Weights of a small contrastive image-text model.
Data: trained on close-ups of made-up surfaces with and without defects, 16.9 epochs.
Rows from expert 2 of block 5 of the image encoder, named by matrix and row number. Rows with one number belong to one neuron. Each number is 500 + 25 x the weight over its row's rms, rounded and kept within 0 to 999. All counts start at 0. Numbers have three digits each.
# up: expert up (encoder.blocks.5.mlp.up, 32x80x160), inputs 0-79
# down: expert down (encoder.blocks.5.mlp.down, 32x160x80, transposed), outputs 0-79
up.62:533503512456492498453507498480472540498521519515465483527506486524466511448521502539521494483535512541457462491512517490511492502512474497491472499485505503433511496477504481520456490422484493506499521532510466515550537539486517502516477507
down.62:481512482511544532503485492523487500546515498484472530478489501492477484533505515550477474485452490487540528523520536533492464501499537507499534537508516459483485480519497522512517505487471521517491493460496481514489523478476506531520502490
up.63:471505518503489479469472473474462510535522505508470504523493519541533519497513475517443467525508519558478541472488490499488548479515445506483479481517531475488458505477497513528514491480471496526556501513472458485482511541505495503509503530
down.63:475499493474452516510475493443467517503458503566503469495488497486486479484489494509505442509504498518470534482493491496531474515504504447495510519538433468525495533528476518483483509499465531469472493505515452473485506529501470483451544533
up.64:511506520544467511536485478519487500500504436505543499461532444479509520503524477457494534497536490531480469498533508476474523499494506508519550503482542441521478522511552454505483482541507540502459545469524503466534479494520505493516488482
down.64:516511544497483472483598520503516525530515486523488515487546518525558490496526471467507474520512529569498516506504521505471557448524513523513503466477494488543494513536493498470522466497515510451519507497511501504490510461469513516485517519
up.65:481487538488481510454506514494484481488482484481515485505486569490508509488531522530526521540434495473508491536561494505482494517539527517526504531503474449538516476476511512509500534524494512504490544483497480489509475504492504485514508440
down.65:469495479510569510535481505492524510495482498489494456546458523511517431514471480545485523485507495500499523485468447505510506453447526483498497566494539494473504516501487508465454498488474498512512521492522500549521496539510475502518515496
up.66:502463483522474484530520533474499447509454534477485534468523469431488482493490470463508465528507495451534473513534482521532502469532506508480484474497477470487502475474498508509510504546472450480472521476531473474450509531501538535517524469
down.66:510432530519513463506512519519482493477491480501525435500483471501516563491527517548513518515493499470523504478499486480538509509540518477511478494482561516504476446479495518529504505481505483452505507490465475457479498498528511506469483533
up.67:492471478499513489525532509566477487533485531451490535476514504516526463506517480468519490491490529522470511515522482479512506499540464506556499510543515454467493485533480524487494522523449487492511543544522521508519497520528515463474492496
down.67:502439527500494453519499538501548519463473527547469479535454494533485491504515518522503532508501518471484533523476498512467534469505470537484526471497490496494493476521478489495478512527497445482508499484545500495523518485507499463472496491
up.68:441529444533492500502491503547520476466481500498516508510457479536530510471499455512514496527459521549508478495506518496503495531476519540514514493450502479456514502519548490477500448460501469481535480475514510488470485486536514514523500540
down.68:480489554513510526519460502487528560539539496522535441464490507549473477488482512532510495539493460510497527508529529489492495529475520482476506509501461510467511467514517495480499519517476539438538479459501486477509522508492491474545484466
up.69:514520472471508455463462534526517559543489481471519551519496517539495533508520498478509511514482503503503442546456516499475486494515479460517493490512556477519507493451478532495463515470500492527477505520514495506490533518495501498482520510
down.69:522471525523444527472474518524499496457537463514462478510510500532519531525497470551485491466482542474528506501538481504517467499512475499457477550520487520478469496514517544492465506462486502520544496472526513497501504542477497524520511503
up.70:473511506520499485474554528516513530504508474512512476486482465507480478467544495501491492499544448534495494499508507515520480504477499523517522470484513476512501564510535470490478465508455492512497526549501488494529535480494448539484517526
down.70:546502488523508519517473472492527510513499514507446469497535509492537518517500546478486512497469492488500519494499475475477496493521521490466533475470534504505473482467525501492500540489528494453497494503444462473471508513496539486485484593
up.71:450502492516531478452499490508493539532480523529447524497489485536551524488500526481468471459499554478474540481504496498505496512479494502535520508513536478526516514473511510511491464486501508518512507525480486485500523514534500513517494560
down.71:509497507478440503500543509493472486522520506523466524503526479490492469491503490519474493509467501490504505497442457484536478481544463472462487509491459497471458478495453478515466484494508488515509505501532490512479537539482521519492508460
up.72:494524518432503530464510541491469472504472520505526471521514527482485464502454487520490461533485504506481498535504511480520496528528470504493489515522486523506496465532487507490514505527446506471456541495538481512532499530524458503473481461
down.72:499504518467532459500542506500527468488496510465530521539483492521485503449509519532527522494500528457495476465521531502481538464486524519522505493493530490485491473441543511493494529457468502514509495510522480511527486452505496477550499478
up.73:492502481529476499502519534542504465514504498467511482452494494515527533458486447509503479484529520547464496490482551494519537508466487508467486498467492535488508487495514493461524500488485486461512553495513486497504499543538512537486488522
down.73:497535515513499492485486495491505500488517545464512489508460483515502512464473482531510492497475483446529504485503506507534506483530498515533504520530462513526518463496451478552527528473522493486514493526547502482522471480512521509493525497
up.74:510528491510530512431497511509497545527484501473495483500549462498505536501511494530528527483528494512498496503506536476496489462502458500486479503488515470510484537510472514506453483541484516460524556518453476485489481494507486498434499522
down.74:498503483489490464497515499494468503519508528526484482520541528493496552554543508487499503517475478520492552548523473482526536501502480506489530515503522459499496558512482536502470505518487501458488511496514489478465479504515466447517516517
up.75:522502482516479503496544533495485446509479461481492525528511470528494502446466474454506500494490499523549442480512483527499484471497485521494522540561502486558476479499502514500522569534537463502469445530508511497506472499498506499520467504
down.75:489499478533490475501521463526488508514501505454445486470509497540520502503547498518489488487497494529539515519521498482489488498546553504540474490482463524471518514473490464461470489503507532457544464509465534495496525484481500499516502524
up.76:508514472454499542498493491456505448524481526490532507516505545502501499514498499517490512513497526526507451506541496523477480478518545537545504500523535501503484499517486487555473501513497499458532520486494490468502508475480512504502481491
down.76:470495495509477489504484513499502499508516540510472476517453483462510480513489509486538539491527438466524500537548487514449538538515539477474512466462472467529519509468508488484492511511486505528491514519514483498468503525527491506524505486
up.77:475511521477494504455447495511519512461542456504481482531494533510500519506502482505491514518479498516514461464489477490533517476475445507506481516492498495532504467505507516487497515462527501530522532537474501507562482473483525533506509521
down.77:482527486528461480490488499467545461506523495464499494514538490481484526513521511488502505483538456506485490488473467506503528515534503515530468509494476457501487525515486503513502510517486507463463511469505513479437466533490457459463549527
up.78:475507516525492526536492509502499476483513505476497490488455484534508491483517484484487502505483493467503486479488512526556493456490456520494513565511504530532527493532509533447546520464487495489533496522510461468509508511506494498454483518
down.78:510506458523448504519510468533533536522481450479485534494521533503468500512504535527481485468541523444494510496447515487456536501510542500536499500486510436474487522543501471530482497468515528481444495509482514493517525481512524460484508507